From a checkpoint of a small image flow-matching model.
Model: 32-pixel images, patch size [4, 4], width 256.
Training: soap at rate 0.0032, 12800 steps.
Data: trained on procedural textures in two colours, tilted and lit, 97500 training examples, 33.6 epochs.
Rows from block 9 of a small image flow-matching model, named by matrix and row number. Rows with one number belong to one neuron. Each number is 128 + 24 x the weight over its row's rms, rounded and kept within 0 to 255. All counts start at 0. Numbers have three digits each. After the name is the row's rms in percent of the matrix's.
After each neuron's rows are labels from the 100 images, of 14848 (inputs lightly noised), where the neuron reaches its largest size: "top examples" is what is common among them. Only what is clearly more common there than usual is listed. The data: procedural textures in two colours, tilted and lit.
# gate: MLP gate (model.blocks.9.mlp.gate.weight, 672x256), inputs 192-255
# fc1: MLP up (model.blocks.9.mlp.fc1.weight, 672x256), inputs 192-255
# fc2: MLP down (model.blocks.9.mlp.fc2.weight, 256x672, transposed), outputs 192-255

gate.495 108:128125103157164147163100185110138123166129086104132118134079104071120128074148089102127156130173119149120093134173131118085123121127145171124119129140138152117087104143102097141120143146140132
fc1.495 095:078095147160162122082150123114144143149132141122104130105151071117130124141107099127133107144148116139102074149183131107127149141157098130122128148107097118124083148104125130153155150113124133
fc2.495 097:142189161114129136127149124139177098126150179171122113099165116144137119108142142159112113137114103174131129105102139153136132124166131133164123136117088131127155123120129135173146125121131083
top examples: green; ground colour: green; teal; pattern colour: teal

gate.526 099:181126163160135136155111153150130124115115050121089134106111190096143122139137112120120122077103143131150175084108167128117131131119167161106137098154110112146117087111092148140116123134121114
fc1.526 099:145121153152139141126122141156130078106140109103155141120146153136106107122124144123151078135132087158113123106149089091111140125110134185119116150128124107146114087125075156137084119119127112
fc2.526 085:136143156128118139120135161145156156141105157131167118124078139107115129118156105112179153159144120081152123118145118181127157121123112132101141176117124112118153150108121161105122106147123097
top examples: orange; brown; ground colour: orange; ground colour: brown

gate.331 093:143112119155141125157132144138136090130131129148152112130116112153134107137134100105196102148143119122116118101139055098124113100128132120114087143125107097145058124131109101129103101097114135
fc1.331 080:098112135187094122113080078139109142124120157122099113104114126123097149123127138141130129124124075105140129183140113071131146142106093094151135143159112148158137151094120154123139106106097141
fc2.331 068:111120141093190092102136125095132137110123115137136129143129118166150155157143146091099103144154124091131097067098133139143117108132127149193124107122154153071120144183105107098129096110139153
top examples: green; ground colour: green; yellow; pattern colour: green

gate.348 096:145116164155103111076108150152098159117113131076102120102149159094108117147106115095127124105111131153087144167134108109082159088153112145143134099158117147185093094164160142139087117146114170
fc1.348 084:100119084111080155103113086051128143140079101156138139152098131156156104132135128093095113165070116109161114127108158164106122177115166132100146116091140083075144135137128090127134137104151086
fc2.348 088:145159195119148140104087128145120101137149104078102103092160178068115145122123133137173103102124144155128154160098141113107196132160112154152145115135139166153120130153143113079098139152163145
top examples: teal; green; ground colour: green; ground colour: teal

gate.180 075:140108127160146148133105127128126106131110151165116117145148113136130120085137145145096154132113147110101123134146141142089117143165144129096118172103090116124145137184154111128134115118175119
fc1.180 075:133152148140134139091095113142104125090090144153117095157109106138110149143154158181155114101141150122105096112188098171104173151096136115117142148106138140127110101127110154172125134113112104
fc2.180 084:089134095112149101108150133105079132094172140089093136094124105138094103125131111087104128139097140143145149152144127126122112136125150121113130156132138135090119135134107152125135085156085105
top examples: crumpled; white; teal; ground colour: teal

gate.220 088:147122140152150129153118145179136095142112137136124112108159134108147128093161132108114084096124135110101135135124140178107139147122097109136145160110142116062148132116144125095154131137069078
fc1.220 082:097093146098132112114152121080148168136150150095094150115162144155082085145122122119166137139132110129133119137140129065161103097126152134154139142155106146156115149148094135125149134164165135
fc2.220 088:123134121165133116159154180189120119125121176115137110111112100103154144141128137141159120102143107089099105112137107120099161165119101130150142144098141133107126118094167136104113122085080134
top examples: purple; ground colour: purple; pink

gate.94 111:078123116139141122094139166153174121122155119123119141134086119136099126123162104154169115115124122141116138129186141131135149091096134123118129109109083138166125111153116094141153109107177144
fc1.94 098:122164125112126156117086161130119126098092093082163115071169128133169109119162127095159115161117143164097137132119095140097114135088199154123118122148098127121098164117120159175124121082136159
fc2.94 085:129147132132134131124131108125105149135137153153100147135134151131114130127092169149099098164159134154133138139131144149162143135135066127188108117101205145063153142100158145122099146174092135
top examples: teal; blue; pattern colour: teal; ground colour: teal

gate.592 091:088150135094147124163087106135111129117121104102117108116108075109150103130119121085126148153118146134105123141149134118143114143084095087122146161122116149138107153103152117103127125149137132
fc1.592 085:143124147127111154111123128119106136094092171098138110129127157100119154140134113133112122122100148125112111108165110117101058149145122111116110114111118123134145151101096134134134147137133126
fc2.592 082:161138116145125090108135112139164139150162121149151134084128124165130150117153154131152121106126074095127115126098143162160182098136135117157112115151152111094124121148154109126096104107116143
top examples: crumpled; white; teal; ground colour: white

gate.320 076:160105135166165111183145180136151110123130115102121150124157103078124120141196122159138093103130156118130158135078138145132125126114123114099159154158152155142162193153118130127119169132111127
fc1.320 128:128124163134137143135137109153147141120122110135138121141083096125082158126149164116144141149123076121168131120143130110140112137099160133157147115078091138131093133128099149127134154115143083
fc2.320 141:165081082067109137095163103121106133081134149148117145129170169148149068173120132175132098124115128114119128147121103153115131130128104115126103122139132132123155124174115116099168090111119146
top examples: purple; ground colour: purple; red; black

gate.119 108:137116105165133151094124163104104146100112081107064136115088137138104138120111124140127134163136175096144139119087134098082113150157193091168148120123126113126160118127112115175121133138109157
fc1.119 102:116127124146147122115175144119142131117117105105107127075184115114117124187132108138126130117148158152135122097117148132109117143147142145134123143153131129114141133141174087171109152152106156
fc2.119 098:131118112127138095124136138109114138105126152119184109125128135128125120120132151103126126153140102101103111136151116100137108100133123133124136127169076158176105147133125121121148092072123158
top examples: green; yellow; ground colour: green; pattern colour: green

gate.88 078:122141183071162107169123130147199146173137166147125103144171151112138124130132112142076128111137097106104090099125191135107169144080122126129114127105117169081169105096160129119134110121196147
fc1.88 095:126157118132110148133159130126159136126115144138125098101171116163125151155085111089075121087093131162087112130123086090114114090133142121173110112156084108127107166130085151173157108130160133
fc2.88 090:132119155121108110115124139146091136151116109107133145126140133135117068156197134151168119164111103129129144111125166155154130141134112123105150128096162111131177087076145132104174159146139153
top examples: blue; black; purple; ground colour: blue

gate.641 096:153116131109186134167147156172158145134130106085133131083148127095098100147145104143085144122118111142092123075142136158111105119105121124137106126125139113145131126145114142103144104169113098
fc1.641 105:089109106160102086067105128095084150129118110119102115139085149158135139081095144117156135159118127136119151149137138134138127106171152115123138139141101106096116118144122110179162144132133140
fc2.641 081:121112115162148133122114146123099154174138148125130158119113160108073157131115118121097134129129156139049130073149131112139131110096112122140143148133103084153115148139084126130151137090145124
top examples: blue; purple; ground colour: blue; pattern colour: blue

gate.524 095:094137127172135120142124151131098122141094111169133113160133130122116146139150131135088087136109143121153155124124103123113146116126118129146151144133129095150149165071132116139175152149133098
fc1.524 085:159147129142139128111122138104105099120109101126090117158104126128155111168156125086096108152083142129110143095132122156146126145108111166143133153106158075090118141092126122133093151140134092
fc2.524 087:134117093131108107123123136093140160138166100125136149114098116128142110091125143091149157145136120130166173158154130095117121153162175114118121129153109103190100065140125104141148111148171132
top examples: teal; black; ground colour: teal

gate.159 083:113141115126130153137118143113085163145145072138136131168100147104115129116112136151135128162117093141164140130107151113166140113129169111142114166156151116153081085111102111147107116167110115
fc1.159 084:156142122121137118127137085160140116134099154132134107102153122113136106141116166134074099114135128159123126139140126157116124141117087141189137092116123135155136181101124133126152136151135128
fc2.159 091:135119105124107125138093114107134138112101137160153134128110118117162141098109127104205143187118148126148096136134135108109147108153165160134080109157110179144105088131127099144106145087082142
top examples: yellow; ground colour: yellow; pattern colour: yellow

gate.478 120:123130114169106145091129120052090128098124150135140107135060145117117134102134118133141122133132156131142151131117177138074106142146148099084093139130113119174114070154114109147128111109150142
fc1.478 122:106122081161103144094146139087080147108129090108130150140052154103129135126127115117131111146144140116117163147118157122062097128178156101098123130151131090160086110142126106112146122106157121
fc2.478 139:107135174107130110152145135158154129140146146153112149115192135179157103137122140152149124089099095133147091097129089121204167124136099123154156125127131161118161126107120125104130102134140158
top examples: yellow; ground colour: yellow; pattern colour: yellow

gate.215 109:119144124134105126136108074146150092106108128129124107173113163122137148137137102151075102147139113089176153129104172184095140088098154133118153152135143062132138133126162191121145134126129140
fc1.215 088:111111182137092152116106127123127089142107110119135131128149131131181170175120166087077113129138137071123112112137086111115076090164099097099120159106134088135106119197147124146125163107119123
fc2.215 089:112129060131100138150147153141122115147140125155120173083127155139100148154133094118103110102142103158143184100144128124116120177134152137116136096126129141130141132132112068109122147109120132
top examples: red; ground colour: red; black; pattern colour: red

gate.602 098:136140165120114133148109102139160123101155106118105093113143133133119148154107148095139118130121111138094123181192113125152084083150130109078148149134098114135097105136113121138115115111116121
fc1.602 083:141133156125156062152136109099130100138125116127120127129132112111145117140126131134119123095118156086154122133120137152118091094117102160131130120144165069076133163117154123082151156175099102
fc2.602 092:141138155161111133137100123142159112123157132147125123114184138117092184123103130135153098140099119159127095140160150156138140117146175113131153143098096152157125108147131121125139146134122125
top examples: white; teal; ground colour: white; ground colour: teal

gate.148 071:106150119144118167130111128105145109097158179144128126146139165180118121174145140112129124146137092144142124097116107114132112121123085123132157119119178133127158122128143118132111151130160151
fc1.148 068:139134123132130086132158110125144110148106111112146141147167150105121115125145175173159125119104090127078149098133118104116151143119144112123129169138115120117107084072123139120122134068120117
fc2.148 077:128173108117095135144098096110124121093142166102122140119140149116134108115137141147151136172161119127121104145127144094145101150069092112142150097133127115133142107099147166145105124089135136
top examples: pink; ground colour: pink

gate.356 084:096118090105118073148092144150144111069134130120123119091150185123129103130124161143168085132169078077148157160080094103110101096173128129123124166117133106164115104146124139130134105138125132
fc1.356 076:095097100118150061117123148132129145136148131141135152111165126126103115113141133125107087093140082087179148125083157175111136125135101149138104135089099095135172135136131126112150118136150123
fc2.356 110:163134113149121167084102134098104145130138115139099125164095113124110097101141144063086152155149155132168139138130142144084102135114133147108091109099096141145116126146126128123118135109120138
top examples: pink; ground colour: pink; purple; pattern colour: pink

gate.195 083:139132148122153122130125159097119123162091130105116112105146140146191143082134055121120135122156093103191165121100125187123116156155138196085140118090136160111097148132147123155158155170134153
fc1.195 077:125138131138109111124133150128128105135103149110148158106104091131089131131128153175137138096120128111136132134159126122146163081083129087173147117145138151111120158121123125120084137133115105
fc2.195 074:129127109108091136135159138160134107145152117093130118101104140169144165144123120135138078136105112135149096147081123127077127137143149126154119138149113127094088112116113115142132094156145107
top examples: red; ground colour: red; coarse scale; pattern colour: red

gate.584 087:084112138141163145160132136138141139085122184107159127139181118096113150138128171112142149137071143127117088155145125135118186119132121152110134150159121195159123133113124149130112087135128137
fc1.584 085:132146174103142112136115138146111090174144150156126101126168147156167137144133141116135142113143117125081146100118098135154065157088081098118113133094133122129111138140109147163097102132171078
fc2.584 102:105094151179149148123149162148143111055115115127150103144156074093100129161130125159115131160088145099124087147164138094139157113137130128112162155099107170159134135120135130090119099129104149
top examples: blue; ground colour: blue; purple; pattern colour: blue

gate.332 097:142108109144132085150162150134097126102099135153147147122129125129133137128129128103113100136140106096089135103138167109145131143118097102106121137161069060116106105151116095147128110116122107
fc1.332 086:086138132154102116114149090119170188165140138159133104123186097112096145117156120133145106107119146110138106161124124118164138149141075128166117120130160164150138198105154141085148147152128137
fc2.332 080:110132133146113171148100145125191078089153091104101140154156116090177103120083136160100149140100093130136118171141129109107124145134187165119137144088153140116105123161139140156113118130122106
top examples: yellow; ground colour: yellow; pattern colour: yellow

gate.599 077:091164165067089113143130124112159124168139102117152075159184149119116089128116146160124132120119135127122127142128150118136092157170120159157145082108144143151159125118133161136092151156176119
fc1.599 075:112127132107163102078139116143118163131149135129130127116119098128086152171111115147131127121150124146129110119177122086099173123102103146133110119107154140168092104112121183098134105185138117
fc2.599 088:112122150091121154156137149120201095132131125149144126157192126142128116142140141154117141103135134096129146127102160152136095161147138131155168082103124156159148133100113151087132144111142145
top examples: orange; ground colour: orange

gate.2 105:153106075123102179119143104116111133121131110104110157102098123141132094122152096114151125137116157130180120136152122111129051078169134126131100073127151135108144112185111097137155122102100153
fc1.2 090:143102124150117145139101163118118108108137146140143103135093124075147114139124061091149159143095140127152118167083123115132100135154127123106122146122133177111139151164106105128166161101110122
fc2.2 115:124139103132124124132123137127109121107130146161140100136175113102114175136131126133125131109125090107061065111127123076120144134092132130147152160126102204142101129121153116149113131117068093
top examples: green; yellow; ground colour: yellow; pattern colour: green

gate.588 099:131113122118154099134141105090155123170137109105084147137124130139139091116124124119095130121163187176172143126125171168106142110114140130112111103139172112129144108121136109085158152167145126
fc1.588 109:116140124130148153126177156110147097084145133127135122111140151116138154138170100108135080103140130084138118132124130109113115105166113155135114103106119140141151101140153107116117119126125136
fc2.588 114:122138120158136126104094154110119150134101104136131108182103109142168076132120136118142162171132141128106134172173138088116100118132132128132124141146099123138090132142112138168119130141102135
top examples: red; ground colour: red; pattern colour: red; pattern colour: orange

gate.514 134:083099131130123155095129127086080128145135129112133124154099112131120112108104107123120124181114114153128121126110119120100125124128113151113119153124112107161082111133110067114142134097115132
fc1.514 084:132135126166148104109116170131150151105113102136125121105133130119167112092151172140122133109116135120144132135125098143167144119141135094146122114113134147184152129120173154148113103152147077
fc2.514 130:120145170120170119125128163165134095114103166133164134117159090137113147169132116141124116140158127094096087147131119142159137136128098123168136162116111146126170178142156087123080107078121138
top examples: yellow; ground colour: yellow; pattern colour: yellow

gate.114 073:182067097146130158136129116104145135167120160102121109128115176107128150110119102141140113104162118116178130128127139141133091140148138116111106113120161095129130102174134116127134193153110103
fc1.114 082:130121115119120133126138143098108216140108109141105164131137106134138107126124137173113146159104120118129144136125135089126095144146111134140095137114117114116093108093126116124137142133179128
fc2.114 086:162122112080131105109117116118191097107124167099135132143141166133088160118123122142150120126151147139119128119103153185157191145108117149159143089128127164131134139105116133091115181146104137
top examples: teal; ground colour: teal; black

gate.26 079:122136169118172142129124122108130102136158152135111133069124172145114122128133159128125089104141130126137103111084114116135163107140118140124136131114140149090170142133139154148114120185129166
fc1.26 071:172142122123149110122138147099126136135092127115124074113152099095126172117162089139137173107109122161086154090181127105137126112125127126129111129157071154126107146120109144119165152125124130
fc2.26 089:121165157123160150121119183069103140116122140118142090115128146147129148138167138148164120113131132108064112152139125075132145087153149122128133138117102151132102114129133125128119110172134130
top examples: pink; purple; ground colour: pink; ground colour: purple

gate.120 089:170107137112126068140095124172163137144129136139165111152192097160125127117156103155118115082150136170126170121136093140132132132138110128140153106171173159117120144123160146083141122165114110
fc1.120 077:145117127133110109120116117139129079150133120114177131174149122131153146135164150129097146109152136169128153149133123129119130151180144147145156074176153142125123142159124116137142134172118160
fc2.120 074:096114129143086134148129154112145139152162172151142132131085126172137101143094104158106107125135131105111136130131119101144103151121080110105127161121112121149159096124112159180124146104152117
top examples: red; ground colour: red; black; pattern colour: red

gate.329 089:158117093140148133108173154159145142099119169150129165128120098129103136105145125111110130088137140120144132102116138124103146143116099155111087090149107138155110127191156126124135140147126141
fc1.329 088:139110125160132066124121149107097121088107121132110137150106104122137078116094113158197143148126143141152176146123126119151117118146149126115075136128110094149116172124073142167115141151127130
fc2.329 082:124102130089104110152083098118133104128119164106143116104116154126133168134145137125109093164134112143111106140099131131104086156148145092163132092103143119122170112107143124120146158112104111
top examples: red; ground colour: red; blue

gate.494 096:097105126166102168119109118117074127120136145130127094161121157152110118105100153118118137146126105127106108119139159100112111133123142140097111112109121126161050097117085129144127081112091111
fc1.494 079:111080125115119123131099129114125181168130119127139098131155128143110106114089098099085121138096141150106103133115126117076136102126127128103100122157127163163121102106133109126152142110119112
fc2.494 113:148118096131107137111136135132133166099088155121108124123090139091158134044103130173093168083108140148144149093121130150175134109163137097107161133143105083109135131102147114129157162136144102
top examples: yellow; ground colour: yellow; pattern colour: yellow

gate.512 079:139092107131145138083103132124105148155144106166111113149117152100168144183143084123123119103142177136130114152119122074097151135128166127125143111114062133089094146142103180131101167119146170
fc1.512 084:118123160144136120162114097121157100146171153143125155145119131118120132079137132140129136114095158104136122123145121146150134160099115096108132074177172105149176138124110115123135123127112154
fc2.512 082:168139091120130133104112133119119132139103119127112102105107130124153176178116160116100140151141131111123113081129127155098134137150091115146089133117096152127094133135135135112127160117134142
top examples: crumpled; white; teal; ground colour: white

gate.11 091:170152147150101134082126145106145139108151118110129098137170107123101107138100131110143104130146088134106089098112133096152095133095161108115101136098134132086118107145113118121125144135156165
fc1.11 080:147130134130140147145114124115092115152117101136119145111106127116177081136117152072118157147092141099101144116142160151087127145144117144125118159109092096152072109122113141113157112137158103
fc2.11 101:155120165081124152149095085119121093112147113134116160138134140149139101131172172114085141140116096117070090115120169143125132160109120086144114148109106115116120139130104132103120124137189096
top examples: blue; teal; ground colour: blue; pattern colour: blue

gate.628 078:126093151178137126113137159097157114148136101121155106136172160140117098154115154085086139129122155106113140094082136102081158123166109131117146131115095096081118100126124093095101144096130096
fc1.628 076:091136105131130127165093059128119132139125155093141101123147081105128143135144116093139151118130137109115136150175105102177132149126137107145152131099189139141136151125161173101125100135140158
fc2.628 085:116112112138150185122140147117196120116139138150132154139188126150114134145121147120069118107136151080135096130135103126101120098119142189119115139138106123162097097097144079121121138120137115
top examples: green; ground colour: green; pattern colour: green

gate.402 086:138113146151143097134143201119144150138110151137153097111162132092091102151160143096121098145137127134130143148109125142127135082141076157093113138133101195092120134120164121125157172118167157
fc1.402 077:100132136110120161194099119185147103135154118128137181081166108127115129174153146164134099154169105096120092145126150116114127150104099119140148150137149153135153117139134129149121134132094144
fc2.402 074:123114105174160156086122155118108097134101080137133111128124073136083090140123194107106129194106103111130110100118127136138125114150155104124178121109153107153150116143120147131114130158081140
top examples: white; ground colour: white; pattern colour: white; pink

gate.231 110:130117078152099123099090150089127099122149127085149153116082161155133138118152101127159132187100124130154138116129165104097107124104169157121110115129128165163139116160086119139149093117164147
fc1.231 085:156106131122086127122125127132096160152127113108117113158152140119147111128098131107082113125150119124119148128091096157124113124187128120111142160115119104136107102135165120101116155110109141
fc2.231 091:129133101127139096154120125140157115135191141129119130113165139166117163125152123154130118130127131139128088123143115148093148151097141144181111099115099153132169140142139128103155119136142130
top examples: orange; yellow; ground colour: orange; ground colour: yellow

gate.221 081:136142087139177116143121157127124101135128112121113119143085123097151121158094111146087125119094136172108156142131140128127127120114143118080123091140126128126116095152179132093134110151134138
fc1.221 098:145131096096116109119166121121143103142102147145124137088150125131161155106144151083159120121188129093152148142147109164147169136128107140156160110141114147082116140115152174179087161094137133
fc2.221 077:110132138150172143131105120169128126116141099099156140164110152118089096157137110163086109138104119149053081130140152137153125124121130142142133144131134084150159147157115129087130115154148143
top examples: green; yellow; ground colour: green; pattern colour: yellow

gate.670 087:112118109156085132145172132097147161146129110153110089150179146145114110106124136079085106130156112104142093080106138134099123133151092124143120092123128108140108111086162085114118133109125131
fc1.670 094:079120114123152166124148166079101107154103098152083133178100120130118108092151111164088115135136129078112122131091107100109120146149143120106123147132094129139138120108149115140121152124197101
fc2.670 094:127106130138110105127095118116090133106159121093143113078131116127175132139123148133161111109118135124115155149152140106135126149103079109143147149114131109147132095143097141136157111132128135
top examples: black; ground colour: black; green; pattern colour: black

gate.171 084:136087127085170151132165110118143161108108158120109133116129083150138116100121124103103134103142142148160122125088155152147159152163122167134135129135140180090166176122161134134152136116130108
fc1.171 077:125135119096142175158120102130139110107123155148136116122155108166129141126121115119128132156127115126077110142117129182214110159105103122150143173103147150109131146090163146132118098139181107
fc2.171 082:097152133123130157141116154162100100112126118140130101178214136124135148161140117149124119124113126090093127149141102126143113132123071102126124106098122125153145141099134144110102112126105116
top examples: blue; purple; ground colour: blue; ground colour: purple

gate.355 096:172111080093154117104112142121127141112144070090129079095117110084123136095173113161143162124135168129145145128130163170107153096142166150123139094137143129099132096158183077106141110125137141
fc1.355 078:144112117134113142173107100119115163180127141169118114181128193141163122086072107124101114097141094154165171175095168190115124160113151144142116090126134128144137125084108146133155143155124111
fc2.355 080:123167120053141155103077131153129128066163107131177075123131109097156135120145109097127157093160149097110107155144115168114132151141141113118130130157118078132121130115186094164118097089114132
top examples: green; black; ground colour: green; pattern colour: green

gate.434 088:138127134142125149117133158103057119153096107134155159149111142128145106180142137105142126142074123142113110171090106122077145142149126120132106122102148152119114146097147103139131149124117111
fc1.434 079:118129131125125131092125136114090087150088106126138134131136140142126102155162155111089136118106102130098108123134110125076091152129134155145106098107124133138088154120113128132133158118134109
fc2.434 077:128134114090142096153131133126128169133184112150126124120115107155187099082119117114154101106141139122144105110138150160167141156124126149149161124159127099141151173113138120136133154104135134
top examples: crumpled; teal; white; green

gate.224 100:098121111114110140088116146091099151171142160144122102130117109122194112084130164108119147161081110101130098183194146103147120132141101125126117163140125147090078152148144123143147135141134151
fc1.224 110:130118102140112142104105167095062112092141127145119109161095133100132142087134133128146147147137136105106137187147126112132096114156133101096149159116107120129073128143130093167141107146129159
fc2.224 107:124119110126118138136117100103146156135159132089130135134097147145123116098102143160119127152137100167168162093061136125167142154134145140104130094141132114094156130113124141109161186164135114
top examples: crumpled; teal; white; ground colour: teal

gate.371 105:124083128109123118131153119181129137121137097135160113070185133186098128141152138121102110115112111136143131088111134114142118096105118155149123123161136132168131129123126139092122101156162112
fc1.371 103:151141120121109087122153128122139131122107130101165169100119144108081161113123102138125117090148113166137147142136124153180124111098165137175145110137159135114150173154115142122089126150128171
fc2.371 085:107080141109170143119125154137144116123211113122139162120132137146153104150122119107106125171117142099110130110099059104104104146123107134116139152129084149120079132114107086124129118150163094
top examples: black; ground colour: black; pattern colour: black

gate.613 107:117143154100125098150165128136139077138119093114093133150116158093131158146149108113104117135101132148122140122159173095111113113116173092105141159101112117097128104170098157146139140110137147
fc1.613 099:127117131131140117133154094132162094127083133106101183101087141171121132124146106139099114138143143103143157129186153112137138107079143104144120124136131081111105123096115137131126128139138087
fc2.613 072:136163131115099104190133107107139173122142186149121132146113161118088124108081135169165152115128120136130093162137128157134145137107142141102207135111116142116102138160146142117153141120127107
top examples: orange; ground colour: orange; pattern colour: orange

gate.425 136:140136114121146112139112149159120099123146166111155138168157144116128118137158185125166123147152082078115121101096115095138076121124109152113133187132133130147102148147141150097086121119158123
fc1.425 103:127145107145165123145127165173134085115120151106151139134147138139130108172179160150138092126126109106136130068050129095122083113114134140135096160132139119164114134136099131074075123131162117
fc2.425 139:138117076088080151120106105086115138125181130143104143124097151093136143089108129109131171142142109131135149142133123156102127145163141148113135118114100129120108111141113137159153158107108128
top examples: pink; white; ground colour: pink; purple

gate.198 089:162119130103122146163130137129183092158123146138145132110190140150123134125122153142120138147138152148129141094114130159117158164098134166180132134126143140147154149105174135088125125152161126
fc1.198 080:115127066142140119179111154135154126107141158177159105133125117114118150131124158143112084152147123110131148158135145151123123150113127140160134093100121098143142109095085108128104126141120177
fc2.198 077:128113129115110106102121114076114144134187112126139108127115137147138135101099132118112138132157109092142139092136148098108116121119172109115142118100106076123128119120171119151103178096124122
top examples: black; blue; purple; ground colour: black

gate.353 064:140122122132154084139097110124136152087121160143118125116147115135097113125156137078115112134123143157102125179134102169157120109104127093125102132119116164089123152152149101124138138163070193
fc1.353 092:086161131148117168123086160116114089139094132085098087106138149148121122131134150130161092137118124123095130102133135139154131115089158138135140144102138152112127089176131124141068141114128151
fc2.353 106:170118115126121137154135094130063139130141142150163139153108113115181154148112134116116167110163114141129164163091094091116100150173080096108146149139149067165120127066139120114147122148133135
top examples: pink; purple; ground colour: pink; ground colour: purple

gate.557 093:124136148102141085115142159124131120141128142098162151108148124116133163102135154142091125132134097127095135140078145116084173142128159146117152178155083131134098086093144150113084105098146122
fc1.557 086:149142146136098091122116130112089124120101130119145129141090114110153142106104150098083140135114148155126146149135107126104132162154111136112167148146124115113095060142125159128086129132140129
fc2.557 071:124079111127117138117134104093143111120120129140108115116081132143145096125130104135174102132137142142160135120141115191157103094122119132101137096136125128118130172153127097122166117107114172
top examples: white; ground colour: white; pattern colour: white

gate.246 094:155079151084137124105096109106132122140168120133143149103162156150128113113152112122093157123113130098166148153129114102130124060153115187114099124139119102134130148152116105165147120143128161
fc1.246 080:204099142116108146121141087150117114142124103177102143132114164141155147093135148130114092122099134128156132110112091132096117113144127127095104089150129119108110132194110118124129153125148116
fc2.246 085:117141128140131123108151108138113126122111148121150126141151120094148138129159151126116107101138105097089120122149132102141142183117134092135194145128129161111131136128127133110104107086085156
top examples: pink; purple; blue; black

gate.28 059:144127150164161062153108165136117117095142115108104144121119094107115151113155128102114114103121142101138172126107119127120130138131114121136109143171149125121163155143082125112155132142093122
fc1.28 112:117151120121103144154130104142099111112100084114106130157164137111111161100125110113089129119119121133130119140152119099124074140158150134188135148111116098111143111137157134130134131120138112
fc2.28 115:116090139129162119127123138091108136156163116137119088118101114168144096162138127116158140111172126141093128140133131104113165156129145142135095151138129154148109124127107097107091138156109127
top examples: purple; blue; black; ground colour: purple

gate.24 117:178124158125089100074108116144122099118151118151132132148126143103151118160080146098144124120119134093135113154155120128099127076168107163125106124123137080160088148158114101154069108134125153
fc1.24 079:103094137072113118108104111130134126144100142165099108154126153161164125146119132135088139145130119124132086174096172119052123109148137148122148119114082125162111154131152141139098176154165113
fc2.24 097:114124087152172168169112123122149161139127134119129126115130108132122132067118145150118094114121090134124164094121123139107104183133149126152130149118127146140151110118118141135153107085134113
top examples: teal; crumpled; green; ground colour: teal

gate.582 085:092141119135143110151103157085145126115114168121154089129171152122117157119110187122112121147162140146130118146186105140165159108113129127139138137141154141120130092140138142138134127082148158
fc1.582 088:145148193147161103097184080137130150126142112087131121099130092118163136176117131157128103114096109169123095103138111118145139134131111126110105166118117127094078131141152167144108099128123105
fc2.582 092:126145089135102136159072167093127114134095167131144144139176152149124128112141183138111149159144142104120104112170144124131149128115131138154152152143103153127143100111123142103125112113151127
top examples: pink; purple; blue; ground colour: pink

gate.81 106:086174122140134095113131164131141131121112095129141136110153145137136127147165131121188126125156175135130089113151110094165113094118116156163158112136139101122148136132116098100099134110131145
fc1.81 105:146123163121143118170154117154150075122138190125157151120163125088119124140153129118175118133119088145075131126085090133151131149130134131080121155137118164139160165134113175142135111151149129
fc2.81 089:095138132173109126110145170094130138107139117128089138174102088108144135106142142123148139134128130106091081129135136067113083126147145121094129137114123127101192111158136110119122141089173149
top examples: blue; ground colour: blue; purple; pattern colour: purple

gate.86 074:061114128107124083129159149138159152132136148148177142139145117131166142079101146117100162136137105135097123155135134129192092127135128122114118118122112119135098125125134148150163071084145128
fc1.86 063:120114125122154109131095118150085156147093108133171121148090176153128174083100110116106116110110081192125159127089140131188114148065090123115156136113144110117116097115146158117123111107133084
fc2.86 094:166107108144167132123116176131094135153111090112122160148115159124114151141112107111106144112089131173152127118123148145114162142120087100124149122116158107150151104102138120140106133162110092
top examples: white; ground colour: white; pattern colour: white

gate.273 085:127159143122113135166136138175134089132155123111138128118140153145118147124185152132119089105142125108127151110076098148141100133099113106136125121110126136127130140100099147107113133132141122
fc1.273 070:126137176066146127088139163133132128150114093146100125119182085109161112160121134147103152126101176112113114108135147130142136120132122186160157144120142127126136176111131142134151132150106147
fc2.273 105:128132147102125140142105132170148110129155130141115102164168158124152142094175126111145089172110122102136140120101142177127121164104116108148119097118145141114132161080105132105113183106130103
top examples: orange; ground colour: orange